config.yaml
arch: "gmlp"
model: "segmentation model"
dataset: "rendered scenes of toy objects such as cars, trees, mugs and chairs"
train_examples: 97500
image_size: 48
grayscale: true
crop_scale_min: 1
horizontal_flip: false
translate: 0.12
num_classes: 31
output_stride: 8
norm: "layernorm"
mlp_ratio: 6
layer_scale_init: 0.1
patch_size: [8, 8]
conv_stem: false
layers: 6
width: 128
residual_init: "zero_last"
optimizer: "adamw"
learning_rate: 0.0012
beta1: 0.9
beta2: 0.98
eps: 1e-08
max_steps: 22200
batch_size: 512
epochs: 116.6
lr_schedule: "cosine"
final_lr_fraction: 0.05
warmup_steps: 440
weight_decay: 0.2
Rows from block 2 of a small segmentation model, named by matrix and row number. Rows with one number belong to one neuron. Each number is 128 + 24 x the weight over its row's rms, rounded and kept within 0 to 255. All counts start at 0. Numbers have three digits each.
After each neuron's rows are labels from the 100 images, of 14848, where the neuron reaches its largest size: "strongest on" is what is common among them. Only what is clearly more common there than usual is listed. The data: rendered scenes of toy objects such as cars, trees, mugs and chairs. In brackets: how many of the 100, against the usual share in percent.
# u: gMLP up (value half) (model.blocks.2.mixer.u.weight, 384x128), inputs 0-127
# v: gMLP up (gate half) (model.blocks.2.mixer.v.weight, 384x128), inputs 0-127
# out: gMLP down (model.blocks.2.mixer.out.weight, 128x384, transposed), outputs 0-127

u.293:147121122151055129159150152130122113126166122073149178126108163135162112103149163087125109139135133142138130091084146133134112119141119140091158121143154180121102091136110118106146131099097111118128130120138150092124169105132156108093140094157126188123101111106137133145101125118163119167097142156108133126130096096115127113132142110105125132151162153158100128097178094113154121145126
v.293:148142143146161114098098140154094134092147099159145106113138145124096144115073123117105121146134131143108147123151105139097174112169151117173101087158105078122140123116123138174135095178091102133167151124122133164118134140113154129120124156113150113176139152121130135123143162130124160087123114128113108108158154171152089133118086163152101110119114140141072114114091114106103154120126
out.293:122131087124142121167166156132144122141135140137074110108125141174139154092145122101121103145097137075076145124128102137125110174138099068107120101166122185180148138105119139137110172134175127090171125147135114107118104115121135122150123137172125108124093171115150128112141097139083130141118120154115101137141131169143136128083121166134169127123128151134128100121130120125143144138092
strongest on: light from behind the scene (97 vs 25)

u.5:124107178109102132104101114060115107153144167098109106131097164146106111150134111104085113108121096129100148170139124142129185137124088140159132118127132093130150121105143168094120124108174117149121133178156132130131135125103128089134127119109099131120080165141124129143147138139156073130144168138158139138154106117126160141093135146111165130158132123134126123122151085111076114171115
v.5:118109114143132083115101115108122112086139130162083147123126110122155137125146113146131144149134158103129116151110121144123116097128165182111133162144089152117133119163113134155115166099101124097136128150129141080194111088149077107157179126110149152139098091144123157148126136115142102170126136115106105154111145105146118159123121141191117147172163142087166130113109138104121103135118
out.5:107159128154133105140148134134130104099075142140124145154113119097117130098118130125123158101130132162160106090128132143170090114126115121116138098155168120153128135151114064132082155143102134113151125109104131117165147128124106145116121111149191143150121114130085090115127115142146121117134134159112129072087119091141100141133155137089098136104138179109174133168130169174169129119153
strongest on: black object (41 vs 14.8); its colour: black (25 vs 7.6)

u.168:140117117171137091128155139155156132141142128139132126163102173133088092108110139128093131082143090124163135126170107142124115110106135149113130074133143130112128131126154082124121131127138113127150127167121123096122133140123190135097121154098105143078153115159115150121141099098108158135119154149102178108118113187107089132080146138117136143095108092177118113082107141144150122153115
v.168:163126137099111158165163117111099118170112124177150155113139138114095132102134113114114105151173146125127143140100119184147103099116146158078129136140159124151156128118115128105104174141117094102160098112124155118154105091143138114114164092090060111118094118131111144153134133139123135102164156141126136169093110093138115159126107157121136147177095136113166116160123144136119098135133
out.168:109131109107159149159088095139132152110101113143157126136121119139151156111128134133119154151085161125085145151137139115148126125128164136111113165175133108138141137092103133120148097126138183122122092113126123116144143138112110122123086102152139089143145180073128108142141128148165145130076102105164123175100096116099144168158158112122122133121102172111132123086138107111152153070154
strongest on: barrel (37 vs 6.2); largest object: barrel (28 vs 4.6)

u.341:136113150098081175125148122162140119124102130133119117105130151127138138134104133143134158143122146092109164127125130118135086134124137129120133132169086145112131134150168139126121121151121114122140146122136159130151106100110091115111083165166148155183119100125073146167094068112146138127097098164125180078133123138163133096123106144139130133123115100149139111132124162070146171073124
v.341:123168106105154154145168141161079114145131093116103132134136110121134131116130117177123121144137127123129109117115121133126159123090121147152150107120151152124120098104101135095100148099176122118115138155103134129115134105195127086171147116130176096084175113112114150111157172162147124135159154080086107148144117125107126156158138135121134142149117160086098147084117128120083143155106
out.341:108149149114154101113139088122130168154145112124134125154155082147121118139113106133119119057111112129137117167143115127171152086117148088142141084094165128113089147083106128114117137144135146111072119141123167108112142174093157155165155131106081121094124142101156112093174122130124115141169127099153113154121140113109179150146149125144129134136145110092121123134134124124147107141169
strongest on: light from behind the camera (55 vs 25.5)

u.289:121105141142111139135119183171098135144150125090121124113112134124122141124129169082111102147145139095129131137124131109158124088093128152107103100106152123125165111163113128149164105138099164184080128162097104149125138129121102176108170104154143110105126082152136151135116104121160131082113140102140113115140162143105125133115126106168142134140141154098062099151148166145139092145114
v.289:132121130127124136151130101070119141108162117138135141131116160123086082110122120137164154172116129120139126170114167126084136138120143099143153143097150118173138130107151121160101131096149096112103149068109160134148134112173178134160106157087106104122136131134124108127123132132093162163111142151126093144152113186132128104121122146086088108142129129135189112154141148095106154110119
out.289:114111099130131138118079140098090130151134100180148163114139141099117119148148124133082098110140144089135104091145125132158164128184129118122157132125140159108121134136124103152100128068121108168110125128150115118140151140165110165127131146135116175087092168144132111093145108132096125156116161150076149115120139143116137132154114123124104128178077128147093192129115104127120115146149
strongest on: pine (30 vs 6.3)

u.22:144147127087126068146198117105144142135124134153105177110133122097134104108149136136137107147150168113171120170101099083125107132147143158132153089145106146099144130110140151092129155132136109087134121107132155169171115138078148145068153090132107100111122145139138144161135127133102102109136137147182151122138108126140089165124149100148107126134114158100160118123148127120111126134149
v.22:109109124131152128128138140138146103124144178096160111145142143142152097150146210136086140139145113110132127158131132111117103158121105144156148133085136112142137126098162126125146102164133182149143158108104092170106123135132143132072114105143085110123118120112122146098121088104156114123130115129146128147143098084130163120101145104116113112078108148121109122095176075138173122137164
out.22:116147125136078085074106106133102162141155126164110166133127110119139140107147139094150098111139116139136161126121174112134155141080166094151084144125096153102111106123131150133074134121117112120168155111166194139118137104119118133114142131110131161108115150109164119111144153159171104088172126078096130126109158159081125144160148100150127135137132118125139115115115138127152133113136
strongest on: barrel (26 vs 6.2)

u.150:129130142142105181136125118107116132160161168123165123121137115150158164154135120100171136137157114131107103145147110103103140134098113121128093126117148118166115127113129147144085095156128124149131137097114122151121109120185098155181136157145077128148131076138129079074093147105094120118161112161127122107144120092167135105164089116108126136138148097099132132153116102079143162115123
v.150:113153121162140118107139111097132143139103077101126141126139120120102106112122148115089126169170147163076146088123114125140113140152163108110139157107122154094125100125130117125151143109128121110132101093112162109144121113112102136170127119105157111138123159122091153174106132141109127132164135114113107171115165158136113164082140127076138106147061129150160162184158145150100123107137
out.150:073156127187178088160113131114115130084107116135108132136136100125149150110134172148135159152103144135107117125136123083110101130170119128153095108130134134115115137152106130146158119133096136150119135121117138121113127113091107118110113111164176124155141133068106129131128137136130111154087110137190125137089113137149134155099196140120094116177089136171113124119142101147151145099136
strongest on: barrel (31 vs 6.2)

u.269:139134108087153150091136143110113150107156126115147110111076124152133125138124106123099137145106115167144166139130128134154146128205131142125113119187105125102189131097129186151118101112109099137108125159097132123145134122128114129119130118110141138103107125151154133143096131151119133152143135123112101171081100190097124103120094108130169118113081129112123156103096080147102153148114
v.269:158161153151097101125137116105114129152125105166091139119131142112156114113104156142160142149156131136164093095110097121127111136108137142115149125112156128118091085140140137099102164081165160089122158117164134154111124118075117116135121118086126140154142077129147134147140118129137103154130130110169120121149137102111137142139125143166093189155103121101183134124128159089165158135079
out.269:124094133133120156129152154133124128104150129150120130098140160127132132149128209107128102189129108112100156108124089064082148103085126140112097138105123121143095105149142157177183156149124131161138103112140111109124140154106148117092112124128086127142141110118132173119164155098128117142122134177146126126160133106112105096093138134162112088108149126157121141123099167120119119115138
strongest on: light from behind the camera (53 vs 25.5)

u.174:151107102121136117142133139153110127133097134145106150134105148128129136097132122110143127164082160136151113175095108149150139108124143151156136135091123151140151148088099122136156167140115152149131102148133150104109153139090085133091166133142143159104118077156111097156161159116120088101105172109171098153124160126085122105121139120135149102149143142080088087123149135103151090126080
v.174:103148160125093136135150100055116082134142144103157145145101138129103110118111102120123172138120132180142111144121101117154140114133103085167124133148108099117127147139124148118131135135120154124123163134160127132117125144122082145158159167191159166142112098128160115101135185098107109150092092143165116107088164131113101110151161142127113115123127116108107099125145147161110117101166
out.174:158131126123124148075142128182164128179144161143144139120120116103152130078120135136094105152093133110156112144116116129137106155138159133128139125156105120142132127151133111136092093090144191111184141112138120144105094093102088149125121146116139168112120115144075125144126131110145172092139109155093139125132145117134104119138174109103154057167095103118103156129136131126141138104120
strongest on: count: three (68 vs 32.9)

u.296:169118159111083135096146140115167108132117195074141116121175128174125161169173125082154119131141084113141130113136158064106164163126114087133151130117141111136093141134156143120115132097124127140115085130132093131127111134137129133147139137165139140112109109151117128133070108129106073104115141132117127160127145113147127076117118149100126140120115164108116102166146117110118148128133
v.296:097121144125136115144086099115135123145116128126141125138120171148083162137111072149146107109100107151120115157123132137148159135126113107152083148127111098154119101158136079148093143127143176150118111140132115152132138172154160116156109124111135121122149168165146143123120091089095171092101099142127129114134138132135113129089098130112133122152140071140139081169145201106117107106152
out.296:129106168124126138111117092132105104085115089119149112133091135113141107138137156154141117107132123094086124107142091145135131105123165112137143136103137161094133142158130094116142101123160137152118117114109114081126147146131081124156162130124145140160128141111060092115155157201109153144151100120126127110147156137142154095157079158147114120151178164107133145132124149115108186123136
strongest on: pine (34 vs 6.3); rocket (29 vs 6.5)

u.72:129145120130112087157098133100084122144138083089161202135123098149113129085167121144148127103159171131144140135056124164163116103121112124108162157128143119158127162128097129134165163123124146117127067151130113130146130114104124146137146137107109167140087098107119119150145155127106141128117132148148140120090145134104086141113126107121137105144116103131166131146170122118087110095109
v.72:115131126115150153131136127136144092152100154133156106151111152126148103153157167127140140148127094145112095101148143071124106141088119125145123114090137126185115151125143149100141141131155170145120164090088133137121133129171126140070086116125148133109091098106100127093133109089146132116158134091167146153161098113159182091135162111108116107115125144122099118100140107150108160122086
out.72:113141153088117139144104147104134120111157131102134112124103113150132137157127116096143164152144127153100083111098141111076117121123123171151094205081128117143131187143168119084120154151131131148124095163187177125125111147114124133076125116159099123131152130115135125118136123151113128155126181120109099083109138144136108163147107114109145128151140124139172145105149115107108119107120
strongest on: barrel (35 vs 6.2); tree (25 vs 6.4)

u.43:118149128128124109122147142149144142143140105129131080139144101096157130115113131135113143130129150142129104116255100127100119124145127138126137138147143119141144150114127124106126140140154139110112146133134130145135117120128122143125113130121137103128108142133133140126131112127113142150132147105131145120128135128129135144121127103140096129125130129118126111128123129145133115145141
v.43:159161090111131125133123137111108136166166122145112162086168113087121094090148124132112093152132166104128118150140123136120114110110115127109132146094168114100110127145126136129156136094110127096143099118114158134139108110081116156162141109087100117153165126132140142166166148168073137120106149154103094175132139107134114148113113156125145138113147163112155151184166158130144075130127
out.43:141124115126111091133074092121109132145158157169110101143133180079073134141143121150099103106158122122073064134171145108150135119122128157147142099126116129116129138167113107154136159097116156184142152103095140114140108124112157125094109123098107097151122128097138132134169150139093144100177141113178142166094136154166138133150131108111141107139113107122134130127112120133139132119122
strongest on: black object (69 vs 14.8); its colour: black (59 vs 7.6)

u.275:109179134136166111122106120122112136166131119156114159123144129066121115082136117143125129142100143120092096128102101151173161163129120123125104120137124090137136166162124124132112139135139209091144156170177132141105098139149121142158121102096127098115149119110097154121185132140133136103114138138169120160153135091165113136109116078118080093134121130106124114160144130137119111140134
v.275:128108109156122126120161129083150146159129188111070117152133130140090109150130138139101144094104116106160137172138094105150167156128091150104134106122119158165084151139108107104143136199152112109105135111165124129143119129097109096114134155161109114105114109139127111127165100134118120142120138076166157129101133097136169112141167111129136137116160148118121115144122108155146093170149
out.275:110117112125132120085075135151176093139132136133150187140116096138116136095121099109123127125099127143119144194144161126094123111100124169112143135098131158083128131148117100146158111096138077098112172137141136103151097135101143103105167117110157130142123157088166125157122137138099095131153114119142114152120139100151154119136128098152174156136120110143146118095107115165078140142154
strongest on: count: three (67 vs 32.9); table (55 vs 6.8); largest object: table (25 vs 3.1)

u.368:069111156144146148134142142123108165158106108162105105155073099131174147131108095145128142139085111096139145120143114171155115129153110130136108136162143113140092131089142111194124095133136146132154152090133111114094126141091126116071147131110103138148145202106119124129120139133107105102124116086144142120140116153127104142136120131145110156155149131186144116112137120110166130140090
v.368:096144151129169143158165135084131154185102121136091162117162155102132106104121131154135087149209133107112150113103104151137113126111105126101122148104136137128115155174083140107096174139105132089171118128135130142147124092107139083130183113116116098120135120100123161150134126101133091124176153102144100139139139108134111159146139138147112139133127145134141145139163104164122124117133
out.368:166118131126066112094180129115120094143154163114116126136176139071130102127123132109130109125130125141132152110089132126119115154133135140098115127090147149123102124144128125091129146118159078142117147119132100169154171126151110151163117099119132115160103108191126112126141075131141108121171168130119111114162133108113134107086122114114156103134182129156110127168153135137084140169147
strongest on: count: three (61 vs 32.9)

u.91:115070123150197150135101141103103151090139157147098114108143147129147118136101148147104100176104154100132141149127122122132122158127113189141149108137117122195102114122120145170150113129123103152139119138087152149129148123146157107133142139094117124124097156131099124160137128101116117139124138110108085078135118130149152143100098128089125138147175162142100080118100102116084103128124
v.91:117156095114136127143121113131165090140142104153126144111137133127151113126153113155103112135138137108154131128103119146149122132107128129111077140134150107102102109158135096080111181149112139114177132143147126129061113108112149120162092100121091109133171144137139137136116112148110153097167137163118110178114185067148102155131113092146108174132100143153171130152167107114121105120139
out.91:055078139098117129134141125137103141141131165126092149114135125149141160124149144121120108146130111079097141168096110144114151130104151097106109133117142156157110137142167119152152120116139122193179138163131090103148114135118155117058142085129137134121118076128134127131131165168121115129100137139152123135111149091109138101158081154129160125115096105147107153120149120128164132155114
strongest on: light from behind the scene (62 vs 25)

u.282:132073179111119112126155147128157127140132141125110097154144089145170140136160098110138110105130114076146148119150170147150170169132099121125151141129167107123075115088147100139117111124128126135176148130113084150125155165122124115077138114170098116154114170138142133133088107131104083091111130105145155111152113112154132128112102147118112112137144171128105111131174123078134121136130
v.282:115159135105139099173143150108108125114119122167085159106147172089133131101145110177135121130148165104172153139093093146144123094142136138152141140144176123137142135161083115140111138129125141090159098118173146102131121100102066142134156135136096104138131101135156116132153171125123136146151118154096097177115122132148138139115161106159099165129136152092112116141141129147121109107079
out.282:147095124093135181165153127113117148171109122100136106156114111142128145152131160110096096107102140146150131153098170138083172182154152126087151094108096097135112108129147145167113131096126141118114157109147088127112151092088151136098145123147130134118137128119129114141074153142112072141092160091147109141135148162154130139119107131111133140101170171102125147132129154112110116122114
strongest on: mug (33 vs 6.6)

u.333:106122150132135136129113117174141122092108107133104104111089132145151153111120151086114088158151127122094126100125120141099170127152111164130124094154132111157164114094107131072108164121115096157147109124118112142158165145170131127140128125125151129109136113119107160087086151126150117129156097171123097160147118154147087144154117135177128127168100147129094101075098151130106133151081
v.333:107162142185136110117097102110168149123112159123106142098128123090145079129127131159138172127149135121123079150123119128167097143079148166130149121136068100080163140133124162118127149127146147104127129149160088164136073137137084123149151093101116089128147106127133155136159109152167117101124121137160150123125134138142151114146146138137113142113100137128112159105169110159153117151157
out.333:164101115087089114114120097125107142097087137145138132129118138100145099133168138115152141099117157120099100123109151125157107094127159099127129117112127117117151073108148129167152151153147106181116140107133107104129135158138143130108167127123107146101139078112139081143170173158136136130132132136118121167129127123128162137163144190152136094129113098195139132090107132089093134128112
strongest on: count: three (60 vs 32.9)

u.1:126163157113132104127067102129093148120138110164111124162106160103120140115122128161112121144157143124089104106167098157144126083141102143148120128112130113135090179160166110151118129142136150115159143131188153137134132104106112162117127103106115099138095134092096131124167126118133154144134187116156149138115190123151119105121116093137093100102126096094129167148129116125108150161152
v.1:163147102151152114126110085135152094108150119142161130145154168110116130133118160141113130120150123130112138149140118146102121146118162065157121130098093108121167086099152092140134087140125126131123127117143100180153097092070111099118179188118107122153151150101172144100140118143167158112152085118135127110154117127129129164111120142148106151106120096151093112117123127136103164147136
out.1:109138112144128133093082155146142117130046118113124114127125096120147115101129102144134154112094154125129098103137127099144113143121110178154133075145149128184159123153134130082123148130158146121118170133095145159135118111157089131147107097115119116109135099119152085118139145151156123174107138118167101115104138160156133097175126151060108118140135134124119116140170121127158143139158
strongest on: light from behind the scene (61 vs 25)

u.316:143021134107101121135144166154116137137138116151113102149145117154149156145127145066092129129157132099168139135127157137102174147126121124116136135128176091122114096080142117144142132149138139153121152124082073149110122142131167109066133121125109124117118137140109145153112109136137104108134135104154140138109107125107142130126103103157121156114141153121130139116157143077148099152089
v.316:108179138145116107161163156138165141173154096150153150096151109097125133099103085167186169128126130134122106090113098145126091128130138128120136123151134140154142158145113139135103121162124101086130089107164168146130087124122126087146115122126153068101068150110126141126106146144097144126079123137130151136179118121165114118152144137109129118138144149138131125120142123148150136106168
out.316:149177128107162133150136138123124146132127129117096118131131127097115172088135132171154120093137115168139109165110106083109109147095123094145129094137122114126135150128152152062140149142107090103103126103144069169155151123107169117100093089134176152128131158123145118116093089109152132124125127098170145146176132109140130131117159117145152133105129120151096182120136149103158123151118
strongest on: mug (27 vs 6.6)

u.204:121147088141114120154140112124144126119194116177095125153148122065128108117125133170102108143149181113104101135171102137124097121139142164101171121118128158098135106136136094101110143105104130112148116154111138149146114084095122142118131117087097073144126142123163153147170152176120119111150157107156108143125122136173098173138133115127134170103131142120152142134152123138122087122139
v.204:146099111123097109139076136104149119127110096137116121138092129144096139119144119123134150156143139157172174097105132153065166112110128128140107148160167119111157166105111143167152121118113107124092095141152135083112149134112091138153128141113185155137098108117123120131124130105156101104115127157125146121175167117076126136137124145157154121153186116141122181145125149117089117114105
out.204:102104095083153135087160158117137127128102155164132107136113165165153106129107158154104119097130115141112101136168139141110147128104118108137124162105099117163108136132156107115125147119144145142127163075116127184164092142109132149128123125162113101136149129130126116124115085090171160153158112088159150098072128160144122116115140123126107114148138130104080158125129084161094142158099
strongest on: light from behind the scene (57 vs 25)

u.273:127114161162134147137121108164169131122094130098147118107133133160129167137126081103187140062127106133153148115129114139147139164116097119093091149076076120106169083132144105110126135114148140148088073130129084165114152170159126111150110131124137155175133132152151139103112141119105122118099132135132128138137092115132128147106156158139145147143129120131149133146137163073123125152112
v.273:096161139122113176110162151106108092137131121138138146105113108107152123120120137146110123151141137128117140110135105133197086103147166160078114145124123157100117112111120167147104138129099146115116128136111165094124135110132117136147129107129122133078137118119126136140144145158141156204125144112094101156056149122144131125146109143117165142093081146107160135173130130174174125101134
out.273:064117095102101119079162132106085097132138104112156096135164101166142116147119144142076129175106171123158114170116086130108128112149141124148165139137160166147112134118123147142109138110110119112160163128130165098123120135114110146146164120139112129078148125142108145152139115138140131130139129161111109163079194153132131105147105139124155122126094133144122139093121084129154126095108
strongest on: light from behind the camera (58 vs 25.5)

u.330:110115148128119172127161142131125110108106115119109111115132140136129147140132079105152083115114142083141131101145152143145208138097163171121148144160110128123125075128080117112111130077157128135167137182164075116122151146151134122102145131155083153144139138108107123112086113127126123102135148161161117096111119154120160120162128130165125098120121171118098126112122119132093166126122
v.330:163154126106122149148160119092140089097122111128111140172141119117150100111171137158137120126202130122078088130103129136131118130120149134127163112112144159123137124144132169082138159109123113120153112145093135094171124123177161115085124105120104115131105080131108155148118138127136079116163156089148114142161106145181085146145129159103116129127098150113124136140134099103094127113129
out.330:145120125140156141109150130142109107061125124160126097151127131121122132139140082148124115099110146089114129100117141179116167122145137106141190132143149165121101113149085143111140111162175139139158151101106087126161128123125139155110161112157151159128129088112146150096146167109074115123138129149109134093107170157137099108135113155141106132157094125118142156142145104076138104100092
strongest on: tree (25 vs 6.4)

u.14:108110136140143147132141115130107104154082183119147075160134151142157108119111129099094155175092107119119103098191094128133129142107131149115085132100136136143098119161132126131126079086148114118145135152155124121102144163169143166138161140110147126107169113115109106157143130147142174090096116136129094116143121126122099105131117106123091181099146127156110119105113106135166140145161
v.14:116159121136131141127137151150159110146140084157095148107144101102161132115163118145137105146149141156089080098115134140170111131094153165090131104113128116110116120109147132034140165126113136110139106134103146118092132089149164107156095116093118083136116078105143170136166158142130145143158148128149106165112125118138110153145126103173121114135106161124148154147138125100123111118132
out.14:132163130139123123123112126121149089109161143122115120087158088133095161154147135154173098125127141165108102134119161108130141092152112093116139107162143114148111168137144160115119152158089113109106149123103147172130126101073156109087108133117151141130109103113112162124146154081121126155117108116168135109107135146116158090108122096159124074142127134098158193176102120139119141149130
strongest on: count: three (60 vs 32.9)

u.166:142151108145128170127157093120164095120138111123151154099144123119150135137133136116171117099134132145144126127126128136149109190110173122133128118117113129114118035124166093117132121140139169109112088147133080191100117130104108145119107165140125152149158125113161131117161110099169143117094095129131124111144069119132112145118130134152136143128080115153095114106127151071131141134115
v.166:134143141128156130100098170118095148127163147139111112121141154112134163127073101144106117130154129141090101144184131088110137088146128142142111108124092111125107166155140156154148094173096112137147158074106156159119114120148142158144141133120133106138119167136124098106126108151074153144162162123119126116107194124121159115165090116109105099094117149124107133136101119144113170147136
out.166:134145170111145131134124114127182128102123191131109139116161104100172135125126099134138151148128135124131132140132125146113128182118113104079175129128139116121131125105118136112127169123148136096123048152147070142127128112088158124090117113120125067130079123137182120108123130101106097160139117138163128123173099114130134111099164161116153121143117156177113112108136124134135146143137
strongest on: light from behind the scene (52 vs 25)

u.284:112135147151100137137167135074128110130104159119073169106165120126127097103166126122102081131127129122174115138097130093189149115131114145109154126117152100122097119177135133089101143105111121097133140133080118106098120134128139091128146112106153131165115118148108142155136141170127138122116173110127128158102119105134127154114147171095157182150133182111137156147131132130094155148119
v.284:103151176160135121130166110074146097145120146125176135151115114131113140142146112132142145109077076151123094146135137088133116128112120109104171112147132126130101143161106113091123145171166170111094132086135079140147102161115081129120124150132134125134101129114129127102117124077151160130112095098163153125111117160131109107134164139109146151085162142136142136138143115175121142082140
out.284:134184110127165117085137130133163144138141145127164177124123114081110127101134112121093124080103140103133101130130133095091129121125150162101111107135149108112134135196153098099118068124136140128150164107172143195147161110116135114146159110114165163104123102125068111127134128152138115129124128100142107119097126133129140163131111122100128105120133102124140115124155099124161124130184
strongest on: count: three (60 vs 32.9); ladder (45 vs 6.8); table (25 vs 6.8)

u.113:177126137113088130132161098147120101111152100090159123119092175138099137134092116143128110093136127165109123111137104128076172125093128149143125112118143146098129106131156152093161097137129126132117127170121131097173108122153126133121069153138108117096112092171132147097120155099118146103151142175102164161145129083090106162140147144139134105114131131116105164097101157115135132128163
v.113:196151090092137090156142120123102128136139113126112139111148126114124146104154160135135125117159146117088084129117111134095129111103160149115141120083156124133146135122126160091128145141112104102159109178131146120213109109118110126142133112128115113131067075111125149147137169181138154137135156146125158155145110078135110155130117116152144112133118139097123154167137096135093110130141
out.113:124124103094147140126064116118171121130123159115126125181169094135140166087112148119123155166095107130110126145084115118190160105099139125124117160118125123175127113134145124161126144091129127136136138140131113122087127166123156127158154125159110110144138132134118103137147125144183108157101085107137109091098087133123156160112115151083116112123121180158167126115118120136123108083131
strongest on: tree (36 vs 6.4); largest object: tree (30 vs 4)

u.258:111115118157106151121131143118115134125168145119150143126111087138087089106133112132153132160128155197135120114109136116121149102130123127090131171089166157117122126120143149147163143128122088124169128133117150168125101126116139145166127088087123147122133141104152169111146140192152133111124089142138090090124173128096083157151134157119097121109146131096133110110116128145130132116050
v.258:153143149077135128132141111128082131152107145124109126134079108129130098133174139171150144159132110146140101093135110113123133138128092137152117118124128093140183115132093115127085120168150121134096120122128119093140172154124085115174158156180142116105164180144156131121163149101103157120167119122113133119132131155112117159125139090107136091056124136094140123139112141103101144142121
out.258:132086129130099159151119136103110098073175157110108090129106128105107121145109141118148150146128160129160097155113157148115115102102115100122127074151137161083129120124130147147148104112124113151131119103131119117177143101139168091163131109140118175118155144155156132118086132158154102184120073166138116117105131144157073114115156161145137145137144109113138103115143139147150106143103
strongest on: pine (25 vs 6.3)

u.264:129117169084179085101119111137120101130138110143093106101090144164131139135134130132136130141164125159120163117132158118150128129145142110115119165087142127159149175094138173138120151146123161148124149164077146144146137135195127121098134135068129110113131112107128113130100160104145116134128136128089113143140074144108115133093099179113135137124098145149125091086148128140073128115127
v.264:117153125118064155132149156161089079176123133133117142151150151123100120119137140164155079151128153129119109109103113140102138146084150152139120111129160126135129094125090112121128150102123130116118130119112126138123085098100170144100116117134092121101137117174148157170110139153115088103130136116136127172091168138151118132142117089140154124197120155122122103157166148120136128110074
out.264:147157119146124153110129110163105133097102149141103114151114110144131071170137109136130102124084128117119149144126156133079139148122145119161190064129113122136104137130120160143127167109138139152171122088118121126115127110169182141113164129145126106153136084083174141123145154147112120106104107124093133165093157141143097133160124124099116175118092103134110117119101131098162118145113
strongest on: tree (33 vs 6.4)

u.290:128122138076118155143151133111138163128123141134138128119162183147128136150145138124128159111118112102107124091137111134142131159118111099113122095123154107097155130156124145152163126147091158133090117145118154110129143121124113081132090149140107144138136174166143093190150062078127120148140129103130095111140126153120118158097121109140093082091154121107143148144134101124158187077115
v.290:114130115144136119139128131151099054166159130141067146160143158112099111097099126171114089128151162107118097141100137146132123095109134142137128155119119196158094137143114137117085176069116132112168116114135125137160115093130122126122152105098123113138110127118123151141121168131131137110109137123144121146119130127170139121108140132125129147164097142104160125154141173128106066170154
out.290:134123144157147090092140109161100134093143130136153114142105074105141130153100116129109118137101134133136152135108143123101129115166149105130135110090126132128108147097107145112130131122152128172176151129101125136114132121129158165107162138129135112167122087102128148086115180152132151115125099160094135153099160104128133108179126145104143191171123110075112168110122126111135061160121
strongest on: tree (33 vs 6.4); lamp (32 vs 6); umbrella (27 vs 6.4); largest object: tree (27 vs 4)

u.196:118151080146117149104151091151115108171126118115116165133153120104162102087152144157123132117135116104121127086109120138177118164112067145130168112091117139144136144114124144149138127110123166091131127107122094147102106111153130154108129177096102097116121093106087147129177146173106154106126154106161116142157142101125170135147166103119135143106119159101128128140126148179125131153094
v.196:128159124125084138114128078105100129122121098115152133101142115119119152122135088086118124068100115145132097103139137142143144142140136167131151133200121119095137099123173088107113144108159178116134115174149091107148099165126122147124101122132115158144124146116143168126102073150102112153167106168165146152121118135101139118142168114126140091150115136165141158139119099107110148138144
out.196:139080125111141072121130119175126140153104148127142110139120127152117141104151122167121112166154157104126108095150153138114152100113091085110147117080129144173134158117142172104139084167111144109122135102118121130155203108164120134145109155079131113148113110116099114137130165163164121125137171127083126092155092126109112145099123149116143134117083140105135123118111113103145149124122
strongest on: tree (33 vs 6.4); largest object: tree (26 vs 4)

u.92:099109128097149115078095083151160117070161137141109094100141125149142123163121190118096149149163111104125153110136105144098141147123112179139110138127122059144107111119170156162140138135154147151158126168118128163077130127131132096082116138123126132112151128154162138143111118116119115133124134147118135149126111076122141113128121143121117089159099159148146090117124117142155087132104
v.92:139159113120107101141140129097102117169146124153099159134144085105151096114160130127148153122137150118155093142114092125124124101120121147078124154114152137067119127148097128097130181151122159085092147152124163133139074089127146140144140101076134131111129098117140116144152144130136138142120123132132124151090154128144118151151133097188126186112135123126165153160166141156149098120090
out.92:137140098132118129121152145122135120149145139134078138111159135179148142100145122128143140097076132121107099123094164120138108163104125132124107087138145112156138129159163123152141168149159099127094136129161126165152108120142119127107133071106118094161134124119131096136147116164141120143105114112098139151112087174185132103126114121116135112114119095139104088124081203100160154154103
strongest on: mug (39 vs 6.6); largest object: mug (30 vs 3.9); lamp (27 vs 6)